From a checkpoint of a small masked image model.
Model: 48-pixel images, arch coatnet.
Rows from block 12 of a small masked image model, named by matrix and row number. Rows with one number belong to one neuron. Each number is 128 + 32 x the weight over its row's rms, rounded and kept within 0 to 255. All counts start at 0. Numbers have three digits each. After the name is the row's rms in percent of the matrix's.
After each neuron's rows are labels from the 100 images, of 14976, where the neuron reaches its highest value: "peak at" is the part of the image that holds the peak. Only what is clearly more common there than usual is listed. The data: simulated grey scan slices of phantoms with and without marks.
# fc1: MLP up (model.blocks.12.mlp.fc1.weight, 768x192), inputs 96-143
# fc2: MLP down (model.blocks.12.mlp.fc2.weight, 192x768, transposed), outputs 96-143

fc1.297 103:134151092131113151120138122143157142126177106189137145118137158114147155117125146104131206065098152088174114087149087107083172074117133122077165
fc2.297 111:126123202157161094120115128139092117149075150122142119157107081099147102109099146130123131198142144191089108107099122148161106255157107239158204
peak at: bottom left

fc1.358 103:138091103144129153120118123120173098102081074103127159090195115141117127137158104153149147156143150123173125166168152145096211113122093152141127
fc2.358 096:116143135148150134131128103181127128116129144106131130157126161110101119147104166111156117171076117114110143079071057093141104133165108147108103
peak at: top right

fc1.191 106:123201080122103081145172121105139154123139126149151129177174110149106154099160113097181167103126154191193200110148157144107088165146101133110059
fc2.191 092:114080124138099127129078121112124191186148096154122104113086163140168120132092122122086126117096132113091040180103125150178167092118090125129152
peak at: bottom left; bottom right

fc1.112 100:122132176163112073151140070137095119128135160136159159152137089123139134161120131132110147132204112104095154150104153145130125119158099129180164
fc2.112 097:185160072106107114097110172139148133143150094093068090105128137175138136170155131146108106110049121173180101137116116067152119131124148106071104
peak at: bottom left

fc1.427 093:148069089109121135106145079139112141103157090139145048161130157094134113125093156138132116135119048179157123124136129125112109153092169154121096
fc2.427 089:082112132155129086115133148148089084091096178133146161160119113133154146122160103162149158107089167129110114150139133168092099076131128078112128
peak at: top centre

fc1.262 094:103066117150150107098126181170159123086133061148160117189153112110145121120155159084127106128139105100103122114079084131177160162089137118202061
fc2.262 113:144130162199101073112121122173093143132098082150077047108121139106146116151079162097083109133168154101099161136133144166108048142130134138110170
peak at: top right; top left

fc1.718 098:180145063159119122091140154084115179102150127136123095099088098160151167066092175169100122171095149169195143139192135114106115124125147103160109
fc2.718 112:087089118129139091105159169093101070105082093148124094118158173134084161094171114129166062109130108110096180159129108178119116137114140095104167
peak at: top left; middle left

fc1.370 107:109142174067127120085139109190124079161145130094140130120127148102117154129142154125151145167153142096159127187120147108175131128162088165139130
fc2.370 097:152125097168112132172171156122181153119133104154082107142104136163173052138103130145085074090168107164140105055131127138099195136166125107089142
peak at: bottom right; bottom left

fc1.637 091:157099115036109144153133133127095167105133126077138127112107136137129056177091140133113145108143136167194160079100170077108153149101071201161135
fc2.637 109:168170124204080174076053125153155134146061181150103127127093147124160070126139147137099089095127100113120204110105111148149177131108135072120165
peak at: middle right

fc1.613 101:128094158117101137138094130079110167134112196139219152064103117146148127114181160072154172112144108117131134180081139153126151126109162129102100
fc2.613 105:113138133119144112165159131045125092095143164109055130132118083095092164141123075109091077135148127123108177099155087161142142110139133067124144
peak at: centre

fc1.54 103:178176131137175124112134145110137166150087117088189112122105168118120113106147116071123131112145081181154131124125135139137099135136132114071111
fc2.54 090:078038115095125124117124139152154107096157153139099137131148121089125148153121120128139155125125123066068114139122081135135163081087144113173149
peak at: middle left; top centre

fc1.346 103:132094106112123129131130074123214132181087102117135107215176122173188141133124173111108166138117117092085129139152123113110085174093098143138137
fc2.346 070:131172119123132131114109086116040133108166160148109154069066130092120087140125153165137095099142178138143136120075158132159158098175164116163149
peak at: bottom left

fc1.256 091:139090168167110134186074133165104097113182136113067096109148137162188099151132158117202082128173043127123098067148143163110128071134228090170205
fc2.256 098:150102145118098113126131109116179126132117108131142147172137143114120130167073179142083129116100224120145126149091096117169145111111061092109080
peak at: bottom left

fc1.579 108:106137138206146106098131088111120086188181159149170096132079115161093189072115118135135155107084143090170103107142150139099188121104193097104135
fc2.579 094:135126148073070191148158216163130142069108168108051141146127126069150075159140152136106162114192101114104136163101096100179080122173081144165170
peak at: middle left

fc1.454 101:121086161145119186175097123125186141127158090094079080095178205098150158109142167137128120123145102121113162134137131125071156141140134137104195
fc2.454 096:155181107090141069084151123120186109148083142163135122156095066091084075112162085079105125140106130111123145172104123093201132171087115130138135
peak at: bottom centre

fc1.716 100:079115127101110142179114144105209112080158075152112154115149094145125116087148122123140080187122163167131140117175158122190069124113054127185141
fc2.716 090:168118201114169106094137126136081092169108166125138108160120097137153167156043143123131108109125073110139137130112091139137107158122140159095131
peak at: middle right

fc1.465 106:131121128167099032138092103122151164118108148124144105135112088176128125060102141094170078101032098140144127133140050121110151154070160146154135
fc2.465 134:117122162139136097122171179205075115130141223113153104149144104127105136114067168130123118077095180110134129088185100169084129144127128129115128
peak at: top centre

fc1.554 098:112133122149094159151127112116129161147122126131163118082118118175149069154136129166165118146119122092133109106115165069071113119110136121079117
fc2.554 092:109150099118136114089150121170131166135126076154107174133163185077052166096094093092091157102137145133150116104116090129200072135138120098129128
peak at: top centre; bottom left

fc1.218 106:092146150166135069140066127110161117152096124128088127117154119102098107131141169094137180086121100106220100134169205165108122111096102122142160
fc2.218 084:150134099140119182146171167099133070120131132084140136142113112117142148106135166191152117176138126143060094164134066063152082130186117110139117
peak at: middle left

fc1.601 102:042092140112169159118084129132108100119117103142101137099137132168124129169115169085160108181076103104139178177149112127130113141073185016103135
fc2.601 080:089176075135107089118161166099135120157146115099159116138126147105149115174116104143110179154133180086169102098094166175094115129162093180174148
peak at: top centre

fc1.596 090:161110140129081142128133112157104113096084151106183105098100154116096209121137145153147087132147090174118088075122075160105152129081140182183141
fc2.596 107:146171072155181082117098099094132123196148176137125163110162098135093084108139118148123159125139163030086118099180128139135132171105165095117109
peak at: top right

fc1.626 094:151103119100154107167110133170147070155128179134159147029108097102083145113132122160150163142098180133136094110127132129143128190128144158123104
fc2.626 095:104188112179129146117104158165113161104117088085110094164132086151181097167112093106073103109139112136128145124134103133122157108109092099121111
peak at: top right; top centre

fc1.753 098:101151109107103074132117149170137182102125119038121122102115114140127120145153073155050142132150132037066108134118131173144132165114150148125152
fc2.753 095:126079145138086156133080116127122100176127129132112149162101139170147144136102130110177133142105079143229139188146139127131168089158124157113097
peak at: bottom centre

fc1.761 099:149070134101113110142096102131124090185077152065123117139095145113187090129112141149126084158172137164123142129114073059088144139108054119109098
fc2.761 102:198116122174117192102140111069150173119143106158137184143160150149104125154157100162114112105089131164119183175136071149157130110143176087094125
peak at: top centre; middle left

fc1.144 096:177134118122123134104179143126148099049083116086119098150126123141107102110045174078143128106127135090122133124180086172127153118108149142119091
fc2.144 105:118106102109096146112100110113106164217178108199115142107169123128156134134184084149080117150131089165132122146088162094107124145120114099124167
peak at: top left; middle left

fc1.107 103:108072126131125121107112121089129128178125130158125203190136160099095070173183149150135114146101135081128161168132131067121171065106125112161089
fc2.107 093:124183133141141142143105124159140085114128073126099134107188165117135112120095049085139161100106041162184160139131104173179084166161068105155105
peak at: top right

fc1.306 100:138141133137175143166134157107108130146100135139157164159144117107161094075130132141183138171108148106147164061178171122122163110078200152117132
fc2.306 085:198117144148115106101122118157124126120188137184081171047117103161092152176116120141101112091174175122139101117107109180140078162145111098125158
peak at: middle left

fc1.669 094:114079132133143169146156156093172188162159139118175039161154182154121126117177134135134164094159065136092091133173158124128119115153168173168114
fc2.669 098:121152106135115106125097157173065052091143126103075171113126077060112154183097153129053124118113143126148144118094068148115099143116115119060137
peak at: bottom centre

fc1.639 097:064046171159105141130156069051091184118141143126136085085211137100098171111096192132160113085141100104097102121091103150110156164109140104102142
fc2.639 098:174175108083161124182109141159132107164151118106132146157081069122154098116105073111148127161150139115141155131164138116094131147144173169047116
peak at: top right; middle right

fc1.248 104:106168154112056118176119123135163163139129154067165200081121190136107140114156123128101123160190085167143214114189117161093152146169134108101157
fc2.248 088:129037114166126159159187119083096129140106147179127071171118096118126115146146151131112175107146110065074112099121180136153085082035169185145164
peak at: bottom right

fc1.693 104:087057159168101186175097113083144087108129122143095188106067118112107180162127111111157161137093141142138135172159119170129157138153128170134091
fc2.693 134:112131098114150063082173123134118127103109141113085193161149103131192155082170107123143194150131095138153083118092145126133100120138111171085130
peak at: centre